Rows from block 4, named by matrix and row number. Rows with one number belong to one neuron. Each number is 128 + 32 x the weight over its row's rms, rounded and kept within 0 to 255. All counts start at 0. Numbers have three digits each. After the name is the row's rms in percent of the matrix's.
# fc1: MLP up (model.blocks.4.mlp.fc1.weight, 1536x256), inputs 0-63
# fc2: MLP down (model.blocks.4.mlp.fc2.weight, 256x1536, transposed), outputs 0-63
fc1.85 091:132122073087122104124152087103116168151115133068123102143115071109112135129092165081178105173104107104035129097084185123158117124138119114122127114096138123060083100102121145196096120077118097
fc2.85 032:106123139119148131118156150116180074132123132143099117162171125122079130140103140112117135102132085130104163134131136122096129132126178105070102158142124127128145160148110121128135131134114137
fc1.86 101:161149077084112138115133160094082141154117149118092113105175085097091146091048120108129105126098152119108141098065158166152145088162111052128106106052101126135127102085174134209088100105112139
fc2.86 052:131144139150111115143091045095123154124120112123144118127133101125146114114089140141117123101142153144234058091123112111131121163118101126126159129141111154141117126129135149135116123116116131
fc1.87 092:102072132073183155100152119122146147084151142137070049102176134094093096110079115114115134166218141140091163105055101111156112135139095132156118115155138134131108148128108148096092119138143128
fc2.87 028:103154119086236131148136133127182168118138125137137112157116105161110090144146120149104127157114110134236121090132192085156125137110118135130138142094136122196108087144103182123136126144164121
fc1.88 120:125150139112103164054099107056116116197106145163168112152140138150110135121144138083162142126134125120150142165134069128120122122109191130142112133110148087075112099136142108155124059172086181
fc2.88 102:129125125119126072129089125097223124124164130175102125109255026137149134136155134133092140125111126126128059143143049143093124129123183060152107172114124136075122186126124103153116135116145115
fc1.89 111:139127198096128145062077139114140127135130134151111086106177069075088113108153101148117061125202099163104139139099127135140106108128108039116188139121162115157131108121170117197155080114120215
fc2.89 141:165100134069207108165077158089116156117090135092107177136116192110073126143076133127098142143154123110121108170148106079134090116155108095155105152112103113114150166068123161126082175109103085
fc1.90 096:090113146073147192156147096158138104093107121111174079125110112145105146115131092122099118116129124110086106122138109150128098094127113156127086092099094179108160091139137113138147111069178125
fc2.90 064:238167130138158150143112181098124110139112129101160118083103114142128073104133204156154148102115124126175130164113136126122137133130132130207137000103167137098109131166175169104116115126101131
fc1.91 118:125155088050165200110127128165124094112113131060161089105117150133133110105143164143145126156164131155159095128103152137125129104140110156083118124097098158100115088134134116115193068070123142
fc2.91 121:129140127114154101147118132112132100163113123157136211094116163132154128133163124119125099168117098119191179121132121138093123143110174137126161138137200133113141255103125031137119117173109125
fc1.92 094:144196119134134182159093109145069137137118120100128087214100094084124106117169129091132116140157135064163210064160131103138117122077105131090138120117098192167154120079141184159136089141129110
fc2.92 020:129108143134122142120161127176187099105152121127139118041156116131118136140255132163132121111118124110157042135121083119134139129141099156157116083142126121123136137191122130112131190113162126
fc1.93 109:106177092129098127150112097089107130149085145138111123099121149103083175119098152101127164126133129086091131118173062133120144081116115140148120094113136163103171101093168142116091103116106102
fc2.93 062:127137131159138129138174175151140135121163119118116137189128119123120135128144134116140138142129157096042000123125097122123123151148105101144097121140130126100132115195121142120135128100140119
fc1.94 104:119147147081144090160131113154116127175168128084129148105131155094094114145106096055158110188099167099110126131115162168170144119096135127123122149077132136116117136100135138169130179096131095
fc2.94 057:120128132233149133132144160140124113131128128121124133174158119126132135130120142132120129101124129124194120142128131123130130136157142125113131133128129129115131115156127063124134123046132123
fc1.95 100:111159117121130146143111091128096183150156139120087122112121092075116133125101154180126092064191086103064093063137152141170186106126123131120176137137125165120085109105123137137117133061124153
fc2.95 066:133124130159132121129088129128132136133120131136132141017130156133110128126125130132137134123125113121136000147132095129126124133129140128127129121127135123138131132133138117127131127124128122
fc1.96 087:056123129090081163111152134121091108135138103134130113182125103064162144077144181111120109125086108057086125091168147117130115146111093094119127109173203186103129121111172090133139104146079175
fc2.96 020:136119129140116140122108148138126125115145118132121130118003160138135143135161124125130133112131136124129127097111001127121118141124000137146117080137144111153130117195131115116134176146133130
fc1.97 131:177137136126133110151109117103082149078058149112041151121144139081066174112072174128187158119160148117074137119112114071109146131127122136131121158082117141125135100086175202139133154122095087
fc2.97 229:099109133043136131173208155113153135128098124119039180147121183130134110097092158163118172120134142099170183164140205118147128180106087183163140152115182125185147142136135255116142104157092081
fc1.98 117:129103148096129183116080147133129173178104146195112197100118139107123111114128121115129088120107100151156140134135130094185162132125158110097176161110092119122138132105155173130178098162122159
fc2.98 196:121112133107068140108145059124159153085147108142125108163157172109091121134047156155113181100116139141168109113130126106157103126128095133117108196100141098243145079116141152143121182149104077
fc1.99 117:177140128120066177118095112129061073135116147088168130145140112139161156096176116094156140126144159099086134095072053121133105082135120124107113124205123126128119176127159132140111113145167145
fc2.99 147:135132140124151146144109174159107158147089122132120157158140116136101149146119109096117131141118114136143148171127137094114111117084179128133064140118084143080120129036148156147109126112119176
fc1.100 095:086123102087150203148127168168147126153186103044077080107180135109131088150149122106133090113111051132082182101071149105136124096109179116148125123106121156129108125117096118159173077156136171
fc2.100 117:128135140090090066131255082128134104129173140138067129156153133105124124117099105092168126115110162150055228056126076115169116180075150113059139172106147151110139109144125143137105142146140093
fc1.101 065:156097121052135171104096109169140126161107101122103175130096116104098163132122101159098101095112125128087091172116160123130130110147130133114147122073078147069135121063077124127142126140119104
fc2.101 011:124131128135099099144148122202142187112127128145182141215094123137145165123069132255108120088090149168162141142152139123151145142130130148099124098140100138163153175109098166144104144154129098
fc1.102 118:144134122104095181141132077178088086172139098093149062171132136154104129092149092092117171124188125070079154072151131175216070091117166134093134095112143139102128088111159095134139107097108174
fc2.102 091:084149151250202112130133149186139148150126139121114150133140182130115113127119124057130134187123112132170166187137149131123122112110120121117137188133038114075118138096128151119156122098139162
fc1.103 115:169119092102141153138119130136121127131103127146122074126180133106122140140138066079147135167192116177125100084128122132158055085158177089152117145106104118074123044147145110142120071095139126
fc2.103 114:094137121056134122135243015169134073106131133160116107160148133119102134137222084100126135175144150164074211096134098129098122136096201113168143158127107132049126054114110064131129092116157136
fc1.104 145:076176149093111146094043109143127117128098123148176077137154093112063152131200089114169140128175137099078137088113096123091116122106159105116140120097100136091092081169162168138135092100106206
fc2.104 146:132127124129126128140102167145119135115125130121144151055118184134191135123255140108122137121133173116128043186134130130130127124123114170140147115118182129122125107222130108123124112199123124
fc1.105 101:132122075108141172104103062171147115076100149173137150184196155125094108114113139139115146118097149095128124119151154152169109039142101109080141145085131125115170116124164104122141120108101113
fc2.105 091:108122132163123110156153126225099107123151132058160144217107137138110128118167120140106111149123132101119111098125117125135127136111114126092131129137096138171133140115137192125109092161068115
fc1.106 121:107127145072121150111127099124133131104136107150184058075146082122117145146120103131152094110169117135099133091064109188139167142122145116154136083128083144094094120133110134133131132063168079
fc2.106 154:132104130150136175156141143104137116113114129082182119101036132127117106112112153169152141142055119105145156141095137136130162113138107165145126111103120109125130120137120148116142122107134119
fc1.107 088:136098151103149147125135139091100184160117097182152204104151132107095173081125094108127036099048076050148139123119104125123169114109038086121151148127145168109139136140127100147126124112113176
fc2.107 027:126119129069124172119126139060134168120142126135082131104110161121154123123170127139118120124132136110136153102101135118114125144094080124255142255128126135184134200067142140132131131151125141
fc1.108 101:122139138107142126081133090103115134101101173101084118106181148115152134059088182131146125097090132096125142112143130167174129131130135112148150099092198149140139122128186151099145077109047107
fc2.108 081:139126132048149085123096174103092149131204134094120139176056108142107110169142134164085120193112135179177131187103132090099100079139090126191128112138113127160135122155072157118132129161092138
fc1.109 093:144113091121107123104142073121042141074131120144077175171120145031126152077095076101144127132109123139096096082065086138140113140106129101080083143105142140104124136107161189144089140053114137
fc2.109 103:094146123212112139153232106112141063146154120145128159187113154158102126128068166098080154113115136108160136101143183137112117153124168115139097168114141137112151132112141135134120088154107114
fc1.110 077:140155130103121136114060108100127154125110159149134106094178111059103107114147161095170117157139136064090136134155128116156179100119109138151170124101117124079126064103163126166139129079108176
fc2.110 026:111142112009128107135190093134089158150139126146103093109127100144171130111089143135142126117115152126002111151133199160131138122118129126116113153117184141104115088124144097150137109103095114
fc1.111 113:157129111050125161139167118156137095144105145169149111108149099153167137114180157127114135164185132154126153106091133118135135125175145123140117147142122114070103012156149081145162070135139157
fc2.111 088:137130119131134092137167143136120123124135134138135130179125123123172136116163115120128144127137134148149148100114075126117135159118212110128127156130101126143127124096131053134133089122182125
fc1.112 092:108119162044151181111135141158105157136075143060109135139173145077129114136146098127107072182121095122074127116061175126195121063151152091146122129136113115079105114073164109161169132076111115
fc2.112 043:084150119000168147117093200140114185116088125126070107098133150103121122135063164091102138197140122096117096089134233128130118094142106123121144123116091119086110094147147160153111140086124129
fc1.113 086:088179122139092096086103094081057165122088121142127123130097119090142112075097065048206161163161169182079129059130092176191114099091140125082195181095123125170089124124144124109084092094102136
fc2.113 031:137139132045000133125097157143117197133155123132148123152138129129137135128090135107115142110127134126079033000124132126122115138110133123120121113132151130101128103133124114128128130132137126
fc1.114 086:060142164108108149104155130119103128129110169182136087114117100134107138136132134117160141118136135089123110074145139110157097136113187141186129098109108135111166093133120131103103071097092094
fc2.114 013:116125141170047128114133046203153157119144120136213070213132161122116143140089118145098119125116109118225109073152120130161101162102118144114090121122148107113154111131115199119113108152119106
fc1.115 147:169149086124155107090091112093094159139149114133121116100167102109172116050099140117154056127157129161053141086084112195131118117167152043137164160147097184075108122147143095183122128127143135
fc2.115 303:108101111142134197108162146088207116071164141075136097066106174166169085114104143216121117099129096148150158188094109215155151155152112151149108110131186130152186147184145050108170089137129090
fc1.116 115:112135118102089159072124121135138109103078123209171124149104128128111097111166121146184099105114138116130126143124147131146109131112134129056123099090125144079131058126152133129145085154092148
fc2.116 110:113116114189098128127137077170212120150114123151189106195171146115111134134043135193093138110142103133188136059153098123152109162088217135147129134129137107113141150138104137142110116139151112
fc1.117 095:123186087108160149111152140107145128066128113130144074111120133128084127162126170096114136154131162136097135142074087175077161134164186149146120104096131148085116125147118130096102150080110153
fc2.117 046:147113108121201207129122131153131152092159112107078179108092197140143115139136135219172127149115130170153149039089127112107122144128129133117143125164051149122119118157157133108136126134190105
fc1.118 098:073148103090139113098121106116118166162124129167131099111189147114092084100182122108117110154157103178099180108119108140161136090115180112109155113153104122111101144148129131171176023120097171
fc2.118 058:133118124206120129127186092111123148129121130110130159255123139129151135127065145135137146125122153121118135041132149120130129122140113134137137124128135118134125078121123138129132151131117109
fc1.119 107:118155137080140174076112122122061152150073159087128128149166132088124144099112107138178138121144129127031132110134146116175104072091129121141130161156106104073092124083161151164188147081120136
fc2.119 039:123143123100141123129101095187099120124060127121131117255159134123133125128058129116133136160129133130018073078133129131137113111121255134119126152121130130099123115080143042133128159127065110
fc1.120 130:099051100117173148113158123138162142135124088105099142122133154083136139127125180113124109157171155111119079120110138133229128092151116128153137104170137094167124114112170088149121150138122149
fc2.120 285:104114119171075138109171163195153189149115196160126180166116139097107136129181106136114145052136099129195105126138065107169121095104107124125147166150161066155125106131145200138112141118136201
fc1.121 095:155151099119112163106084127113118147137122084134116159164119149144103117094118146149202113116069181092118141153086134096151161125125122159140147106116097116093095130060192089153088116134092084
fc2.121 022:107140136102099126141090125153152089133153140151136098075150102138116155160136121129108098131116138104104126124157162126136155124154137129146131184132000127115148154154071091125117127144153131
fc1.122 087:074174180110099174140084098112046073086112176132136044148153088099111125111147139112144140106117125028102151114150106107112110136111046152116150137103131173116170064119148145109179087052150116
fc2.122 022:160137129150115137131072130148129144124133124117129138123127163131112114130173121124129118114129168079196167155143119135140135130133106137215127097127099125131139105140137202112135140128123120
fc1.123 124:110117130021139167114153138141093204148094123123129129088123171099121157154120046091166081125088080120094076118118154120195145127120144123143141085139142112033081134119132115101146093122131112
fc2.123 089:150142131122161102135119169141169123106168129133013046013184114109151154136126148234073085072104094124099115109118125094117166125152147129146165143118088146139134167140114149122118179127165107
fc1.124 118:123159126054142128091135134136138152159104141143174122127148103123097079131114074141149117133170096181103123097054181083161132154143138123156136143144113145107109091120141116136139032147099123
fc2.124 179:126153149159046081113095070197130134093118126114151170236092097126123162134130122175138142170120180110124123099167154138114123134130123100094093128129073144112137082110098186160089155082114081
fc1.125 110:135161154110083176080127094093127123090074073171154176138114119129152114139144146083143146205083156141114159141164082175076117084116149095149088162125167096070122130130181125120146105137124147
fc2.125 095:100113118015152102140126110105127130131129135143082184127139106137121139120105124105133142039127111126120108114145077121120125129117147120037124255144145168214134171125176129133114121136115136
fc1.126 100:126157083104106129094116101172105132089098104084159153091110098083148156056157121150186102120107077166075104118070133131138161095120166175099167142136110182105122139067163121171099134126148139
fc2.126 095:186101131127132136151168089165170092120113113138151125082153167132165139131092149153125133150130147086125035166131112128131133103173171133127111091133108108157131127143138100144132143093090120
fc1.127 103:103166150117089157145163101082149152100090139123154128078141175152097121097127180093136078112164113088157140121153179120085112139096162159096121114120157126118127094100151178113105112119112106
fc2.127 108:155100112255112105132124110104159101122161126132163113095051147117165142132159121093131147169159146126189087138124065136114141155150139132123131090133091123112121178111099135136084150078189140
fc1.128 106:115146167088118169126149086113109127121061094130179118110087153113066082110156144098132102098127096076119162156116129206125124123101116158145087104083170100136168059117138178117167143129131159
fc2.128 083:147115108192095131117096127077164161121131100139195089106113127162148129116111163045161127237141174114187174119127129172104113118154165121193121091147124099127135163129146106146096118149125132
fc1.129 124:169073087091090180134127081166071089154140092091166090149141125154117112113159096063167157119173163121096180071075069155176071116102136123081079136157145153115099119117151077133137091125139161
fc2.129 160:127124143190185127138146169227118185140106134110119180179106177127111126141115103122135143179138099134183138125128125124131117121090143130124127213110085116062118129039150157121135128103111148
fc1.130 074:132193170091152146096093075090134155058082182133093120098136138086089106131068154184138123154094142071057112147112089125121149105102135106132132134074083120103084108075168155135098095148153124
fc2.130 020:111115111089136114129123106127124151154094149120131102149144106102148120108131126105137134119140123152062107032140172144147118092136177118094177202119240136102098083085133137154121083117124148
fc1.131 118:192170091115053096104147119113101149128124153152113166116138112125130124098054154097175081117109173098113128139094135127116093020181171058116140122139138126080101109089220109175062145146119149
fc2.131 107:149119121249125119150095162106106141146163130114111123102121117105152105142094140109075108162128136095143098127129113120144132116143099132169144123114128136099126104087117158145119135147107138
fc1.132 099:170126095074146153105102087153059147131079172140116140143119158124124217087123150158215202092107135098079099106088124144126100083143157090120152120125138141093136143114203140140102170091140155
fc2.132 039:148113129033134115125099142111123130124120124133125138128144130130137136133103132127122120124124137129000152119116202122131126133179182127126130145131136124101130177116125110137122141184146118
fc1.133 086:086155104004164187090112129134110180133121136063161131115181174110149101117198121147133131153160128133073157133164158109176176096181160137087134121138136149116128129138122143138130060118121150
fc2.133 042:126140130182169109127149118228122163126128124128141153149015131123158139120045136194127136176127140133114083119123132099116139141143195142123131113146079130134132255123111132128125162144105112
fc1.134 082:143173083151116110123101099076029156119093136187116146147156154076098166074068116077191098142181123139112098064090110161135093116130167099142144148131122150119110097091139126138080152122107138
fc2.134 028:145139127177052141145146161201111113135147119122121113156120159151128116149091159108122138085118109126149145118134204133123138140113131132106114069133130143049141129102119107125109131120100131
fc1.135 074:082113146094086107118128115098071148091113166136045179140107119111119110079065130132140130135127109162149133116095138106117102139105141108061129231140085185178106133107149157132172149096117170
fc2.135 013:163105128030125138115157180126137122098163112135115126076154112141153099139164100198103104090114110144255184167123132114133135146140168139142111171140142123172145152168093080121137117164197115
fc1.136 072:100190144135128117127079095101105144093092112115129140106117116095101108108155145165160057155111125113173182120116143136117119117062187104076112131148101157101140133095192146141119080120088110
fc2.136 014:133114134112168157114139130139148117078129119150148117105135227133094132125162137153134137127122141109154119133127118127129131124136156164148134060135116111044142136146123120124134156127138123
fc1.137 106:120107193080147138153106117124096099151159149118113101134155076120110150118147108123093069086050114071095089135139115149219102132130112152134183093096139155157107123151099111152189107122158125
fc2.137 052:124128131131127127128173102122121103120127097131142137154132134121130142135111111112146124080121133111148122160134177152106129139105114127089106095165147124112096167131157122127131138133125127
fc1.138 109:101148140122112105050081135114169188138112136156157102151118123106074111139177097126152098156140103149137130143137150131129119105088167146112137130091135148127109129105159152149148039159090217
fc2.138 183:147101114188117175125217081135184090107055134121118098170175156124143157121095142223158182162131143112116158103129146106137139157158165147175139128124122084118148098162127205145125156181140087
fc1.139 068:100147200095155090128169114154078073104181108143051075146158121126076094146114168119083169148170109125047190095142138108112132113137102165135189097135047184103161087174144090177097146133115142
fc2.139 020:152165134089030103131137136092130180155141154123077163114134093135133136143113115130131102061173079134138183116134161116128143140112145126085137235104181150173117145128133162132126118137116137
fc1.140 105:160141099082131116165169130157073127073141149155087095130170127112149109105121174119123107110156118154039137150113131223113205119127122124213137114142065181143135084103158062198124121061149121
fc2.140 084:129134139099071129129080093130118135114170122138126131056179255127118127135110132136124125117127139127120164131132144134129120132145088127087138139131130122116127122176130095111132130133115114
fc1.141 117:165113101134083148091122076116079160084110092147158090118136162136145170075098122075234147100116130111104086056125096176137096145176163137118095144143140120119117070118197145131112141038149111
fc2.141 087:112124125097128082126101109185115155147111127152141136255104115129138127162125142085104126061175145109056165085165165111133094226123162123051146123142135154064133110108114101120113065167137120
fc1.142 101:142125117100131084112080134133082176108118118120114142117157151160134147139113098076179117128130125075118157130101148212135141081119100095228137088177128082138053085107108095140142170129127141
fc2.142 053:143149122202221098136152137143121097122143143121145130114128130130135135133142118130114128133122200115116153109134215129135137133129127128144122168121096149136133171134114016129117122129137128
fc1.143 108:147138061113159124091125131097136166136085152088123113132166099073133148084075169109134160153157126123082180120133118099145132086135127090162105147092108155093117106129184149186115112082121113
fc2.143 068:178087127038134125115191126150093021158143120125077120130132086110158141178145140097122114108128141106149170127136154138106170143175157130144117126132082133132117094117106048146136095108105106
fc1.144 105:096182155107125168093061099125128097117123190169155108145155069051075119144166054134180072130178081169092148143138133126129146193089156073128150121136077169112135144142140137116123097107118129
fc2.144 045:131131131066114126129140099162129117125120126128169141145126157127087132125125139136125134129121135118135130177138127129133125139103144158131121103126135124149138140134122127129126129127065120
fc1.145 090:034133112103113144174112082121126151129112153124123102110162137074095156118156122136149161128165110114017115122146141161152169096123152107102140126096086134107078136087174112155154083080180188
fc2.145 035:137118119146146141135153134135069121133149131127047076114180077123152128116123114107135070120119111117118151079113118141157160099122107118119134147130151146123110126091139051134127146120167150
fc1.146 092:126128170126120146131104148142144108161125180190094104130142112143163125125124158142173136123129074166095112143086143101116064059114167070118165145126111134110146130080166125182125101166156152
fc2.146 027:142121143120103131115134108102131154119127118121178144128067143131101130132117133146129142132114132114156128212124165127137120157144000131128115118127141113142133106132130170119141123145121116
fc1.147 116:075076114064162180148118110132137081133158145105083036109197154134145109098104126131115060112156086141105153139102151118182154113127126122091177146117109144117154107103130098183186067145127180
fc2.147 118:103129138116095124111244003077140141143135129143111143157189143119092118113034129108158137115122117128016070004120129112149105161128184108081119223116122134094144160060148153136134129207116116
fc1.148 101:100122135060098139078142118108110163131076123111093146058105146111087138096091147152224119110165093157136129087110107149129128128115146108090118152101177131055096116133192136102172093094092098
fc2.148 113:118131132092189126130122081106147106110133108105161120028190104156181106100158116166146116000143093131243149081131200136124143146115151120097125092133146130163134141234129103132118119070096137
fc1.149 107:084127117090167137060141156123166183144135129127098135144183160041127143103129136155157068108131080093095138123119102188179117051154113062140130130149134099109103126122186145161108067109139170
fc2.149 083:121123119053185102140140148142101152137118128105101098155124157151132115123101165108116133189146152115149120139104124146152136129097107125179130103141143106247122105169136115141144117097115117
fc1.150 107:126151128125098126083137120138096154112117051087094175105085146113203117121083148175146085155086143131105115133139191092092167164108129149083106155123133114111117132110157151110119141122115160
fc2.150 067:127122129125137134124177207255192117137120127137138133075135139136128130132128131145135128189126127125158000198125128127118123123163230118152118135131091117115127173142132153126134078106106134
fc1.151 088:159173115146099148071094107163048126126090205100118104148103137152123121117114147100136134160099103150088128115051149092119079061143102125156114142149122065131130094067151115161124146102086127
fc2.151 027:182127128255124120115194148153120077130146109151157161112112159138162122150152116101125149093097100141173133147117090130117119120108183137104138164122102103071116183153131085131120128153127127
fc1.152 097:085151096082143155099090110145128131114122152175162084144170092134100088104146117162183159159123139131050114086149158131117132126156157106118136133154089169047101089157166136161180064086156184
fc2.152 045:079135120087140124149097149155113105123114146124168200149133166150129154152153130133097148142153175105106110194171157135168124125107102133137140131116148128089114063138127109139112127179081111
fc1.153 082:149130064076136156130148115136082097075080078125152084164136104126123099116148152169153144139125144102109139121109140104086101119100093167129115130099128147151121075121152121130115127095152087
fc2.153 025:129111129000102136124255113116144121115184111140138131061168111136138132141145123123132143110117136129093097102116120126126122125112108147120112132130158127140121011146150106102122150141132129
fc1.154 131:188137097107129147121099123164077087099119129111100106182126121088124143114143148133117090107102114166115166106065140123115120132146091118125139115117153159127166053136152113163079158160132128
fc2.154 212:173094123093015150143079097098099105118170076153146118080175138139160151141126140133146098032105136111109128109128092148144120120149118103104103105127182134112117080109155000109131151150121115
fc1.155 128:137180138134121112103090161090088183204137146101113119124080072139106089108122158134216138156138104103101125118097113137119102081043170066116148164087163137132107137130184175160098080149102183
fc2.155 187:146119138012074135136255148180059089118110131095158116023041133124135116130101130152089136108120098107142046162117144134143132114145082156104111093124148139061133154139128105112138138123128123
fc1.156 070:144167113171072102102135090124103181090126134129114132115146142121103108139101144085141147215113131157060061111126106088139108100130130084097103149147097125158139125070148084133093160126095109
fc2.156 016:097135130255138145129174052113154131127148123113145184166103162135128123123118154111136152102128129140108112157129066121115112144098157133118100120131121141089138165140134158105127091137115135
fc1.157 118:194142090159095154099124122094104153152067097129167129101108122139126169110067179061142123066129122081135141121064122113123152120133128111158094070060165124100132121138167134138103153122105165
fc2.157 143:168122118168106191134133125173106159101171118114167119219068133090145147137130124127129122105176138101242045133127118124144141216119105132105129120146129150127120121162078108093125174111152104
fc1.158 098:103117086110143112152108130147089155116134106099069123147129145114136104077163150118094104110165092138043186121110126158148150100101099137112168112123081127136146133085145117208134117117139174
fc2.158 073:128123132119072129125134109181134130117139122133109127106176152127123125139115128139123135122128141137180155130127126129126113132129114133116124193132126126119129133149122000113130144138128114
fc1.159 095:145126072125118112078114081086141158124110129079153123102140140131108155097102093095189109117165153179120117110126158222165130074125121114106119098104094074107154122104138140093141131084132113
fc2.159 151:110145121193148096150147180169126108131164176095105104211116109146098139137153107162123120077142091080100112170138200126154148189072154126118113092108120153118129143186124125116110114111117128
fc1.160 080:203158122080102164091107106105052144112087125154130124161158127099174129129143111123158083169134182085116136080149121180168108067135138115148147173094111165086083095122117133159129149116134091
fc2.160 039:103138125255133089130160133139112169141147135126142160145132164121153127110134117112123136127116125146059192157121131135142112129116140122127146145127144119110119217092154105143131131190093136
fc1.161 118:111152142111105133093102098119097158168099123158122141129120157115099151071059147154185115153098127111115125128137163120121169091166112059154153099134098102127150074119146108167078112161101131
fc2.161 136:101088107046110188140143139157128139126120095107202145148122125134140137120090174148115116085168120146156103117109158133134138138131083130149135048163115174174130085092156083137130127118142117
fc1.162 090:158166088098127146123118105144087097135115134124131047163195130096103187150133118080160113177090156030085130088157147162114128081140090074107112137110128170087108098131152129170148117065096073
fc2.162 040:121116137000143136123118133164177103136114124130081099092154123128135128140130129090121133075138131118061140085132197115131131137143144106097141102141095124000122091156115080125131128159137134
fc1.163 108:170159079064126116130141099163071152082147108115140080170115103097154138095126135126186175149123146138059139075114135064117144126131100141055133097126105127096122072119150173168118146102100144
fc2.163 142:143121130059131140109161114134200099143144135145083084185171100123163139097101126114123136170125148113087146080096235126114090081156145096123090184129033147151157150107142104172146059168098128
fc1.164 086:104124091092090154134129107101143159107141094112108151113145097125139103123124106120192111150154115100118112126109113158109083118105170103143111124106181120096115156094187123103110142099091126
fc2.164 049:109114124143173103151153119157133104089138124105202043132142137186125156098124104208145130080143120113178128111140198202148148163107156123124097119144120093144118155203104066118123125096154113
fc1.165 072:111210126085142098133123144131109129216075154154095156142117131169115170063105174087152107103121098040143110111185118105160131134104101111144174119127160137098117053110147161117117128031073114
fc2.165 017:137123142000130135123161134171136118119144118133155129176074141141126130136149136113124136124118147126190117236117123122116112133131088140134099113138142122119132136131127150117135129005122129
fc1.166 106:157153191103075168101094092178136097069128098107183069159126127126068120134195119115172156162159137123094106122124136153127112116161108166108094078148124128111146047145105166136190147079156143
fc2.166 100:131155119187137129121037144123104163133135134109137102098145206109132107061160148155130128115148192116102130107146173138155146119099118129125166120119108171152106116120143140124127107144081148
fc1.167 090:055134167091146140126103090113131043103142089144196088112103098111099168162119119105098150135171123092101121110185100111180130165130110144163114113143130101095139126158133108153145121088138163
fc2.167 025:135133124186103111122191144085156170124121105108127141128084147126143133135038163123114131107138161119201049162132154131117137142167099125111097095155123114161132182169136125092137157150124104
fc1.168 121:196127147065103171087130102171066174106091119119115125122132161040138173120119134153171128128095155090061123104111134116167124068111141145114123101145145096057109093118173135144150166091134128
fc2.168 082:131102125105109131138126136086112126141096137111138170088126103123121135122091129134142123135125116132000145129116173128139128120155190131119140172110132130156116155091129039145124135139136131
fc1.169 088:069144104082136159092132073186154124080115126145143100143200171105093124160123131065094147113146165156080137110134064138152053101119153173109101135126123091059102099173133117120146112085143153
fc2.169 051:157133119112135179135121157151108204091123151087041186105088171106151129135159177124123125125196189155130107090143156134137163144140140132202170127115115158076102041134117125097133114126230087
fc1.170 121:109124123086125152062142067109130158099101083108162139110124143160094078137093167112173078149197135125136137141116165193135100099107147137171121098085153107141152142123132151129149082106101113
fc2.170 209:142085120238170107174168091122108074114119143106140121102134167135105163140109106102120106097166105094194133173127153123178158160097126135140138082130126121123137162166144099121127135136117109
fc1.171 099:197096088096099143127120105113084219155072123143148101130119142124147212056085089085156096122175102152106109070129117176146124111142131107155105158115152113124132125083176138133099154083111154
fc2.171 047:132138133118119123127094158207121124124120123134145127075150135126173129135145133141120138122128138124000127122130156125126118162134186141123127121129111129113120104120123113135122131148158122
fc1.172 095:091102091045155178140184133133128110110137146102133119073161132144154136123145110138118109123144156125113116139155136168179175118136091134160144096157137164120177132143125089139163135081159148
fc2.172 035:150138133127060137114160130137095149130134129117136118148119132132157129127141146140116131112131134133162117154135167112121119147159139138128113127132201125112139147253122191115129129167119129
fc1.173 103:102138163067159108057117128128111139189129169121114104131190133149071094095132115097119098137119089104157156094102129157142114088114116093169135141096154108112126148129115126171127036141093152
fc2.173 122:144116143182119111135126130103127190135112125093057114142106176121176117118112224116158130150138202123134170134120153108129142102135106146211148095130118109187119091093115165118132160101087121
fc1.174 062:146110080067176146168067113116114115121140125160132161111128149158115162135130134158182162143103181135128119139125091122147108113146115152162154106109123157080112089089152140126131086139142125
fc2.174 007:152117135192112155117173115190165160128117120147172154120109133149131156148156127128112138112128130115255196115126111106101131157134181130190118126134113101127142089182113153122141155137168101
fc1.175 150:196129094172119092067104125102124191121127133117068107116188084036155145060111164112168121070181081137064138071119124145183126109172133068176172104140149180128141139106149141200117103125138127
fc2.175 211:163128128127216206106176161117144122095130128036127092098077165141137093142177149199155152133111142114192175164125159146126139168131117147136111059151172133098163096201128106084161116099142111
fc1.176 098:109150139165125096098079106116103099148126142168110122102219124118101131143111122085113065138208103133088130107076148132108069084162140106138173155118114076112097122150121119185109117113131125
fc2.176 079:141128128255122138120227086069116068104134123091139115121090158137149112115216145128120143123124141136138125224129137149117109169173057150142110081133152130174149147143132102119126082126116129
fc1.177 118:079148111112170152124147087184138085047147134114077052116209169131118118094089080119117090138142116179094137131163132130137083107106144133112138113093113155098131071180127098125146149114097050
fc2.177 111:170133125064128170119118158126120138141135128103091078093162107124150077125098130149152118062106139137129119108109154103180090167093124122111155153076190146102166129169138174108139085127132133
fc1.178 118:098077160102111154082133119125135102188080156168108108142193118107137116127174129072120054091166104101123129128094121164142140111129090098203104085163134100113107091162135100140174061125103172
fc2.178 202:105128111180123048146102145121154178157157125132082139255117160154116114157145157167112139156102126089140147177162188168115135170086128126144117111121145136082107158097141131160080141083078134
fc1.179 070:170117189168141133128113126141143164132085129097141157190095182068121138129122146079195092158098101110120143136133117090138104122123102155096138111161069129104127135109185188132132137126072101
fc2.179 016:115116137000137141120255113255126107124178120147104126123188128127127134135142121118113125116125127125074164000121119123131126136147068109126126135141108121131133146143107078123141118115145121
fc1.180 100:107116132133155160121071112162126159139146141135157104075143112117145121127025091144153100147125143185095098094067136138155103083199167113074171147129089209109097171101128079157149122137128124
fc2.180 035:080152129148152116141141147124151164138123124126199171125109135152135117116115141138115130139117135116138127148140122150119137140141131133157128112111255112162137111133130140130119121128164125
fc1.181 100:076135141124146108158160122114090120126061103074065123133146130129127127133044144127141135124181137156094110078142168146188092102089117128170116131109143103147106177074105166129134120101087081
fc2.181 058:138127143228137124129063140235133094107126133142168085157140136131121129132143137158124143106127115134112011128131171117111108141148144144099135169134127128106136111144141108124130116134132125
fc1.182 100:193159089042114127111133143135148115140127092112143080123151141159176146136165115121137107075194128110127176137059140119137140129152156135158139166121161136065119081121162074131155074077127137
fc2.182 140:142135107233123067140145106096063162138109148112122165146130183127127116106152122134112121114139191134097122131138121144153169162130217136110123153120135114187116160000116113138121061146091098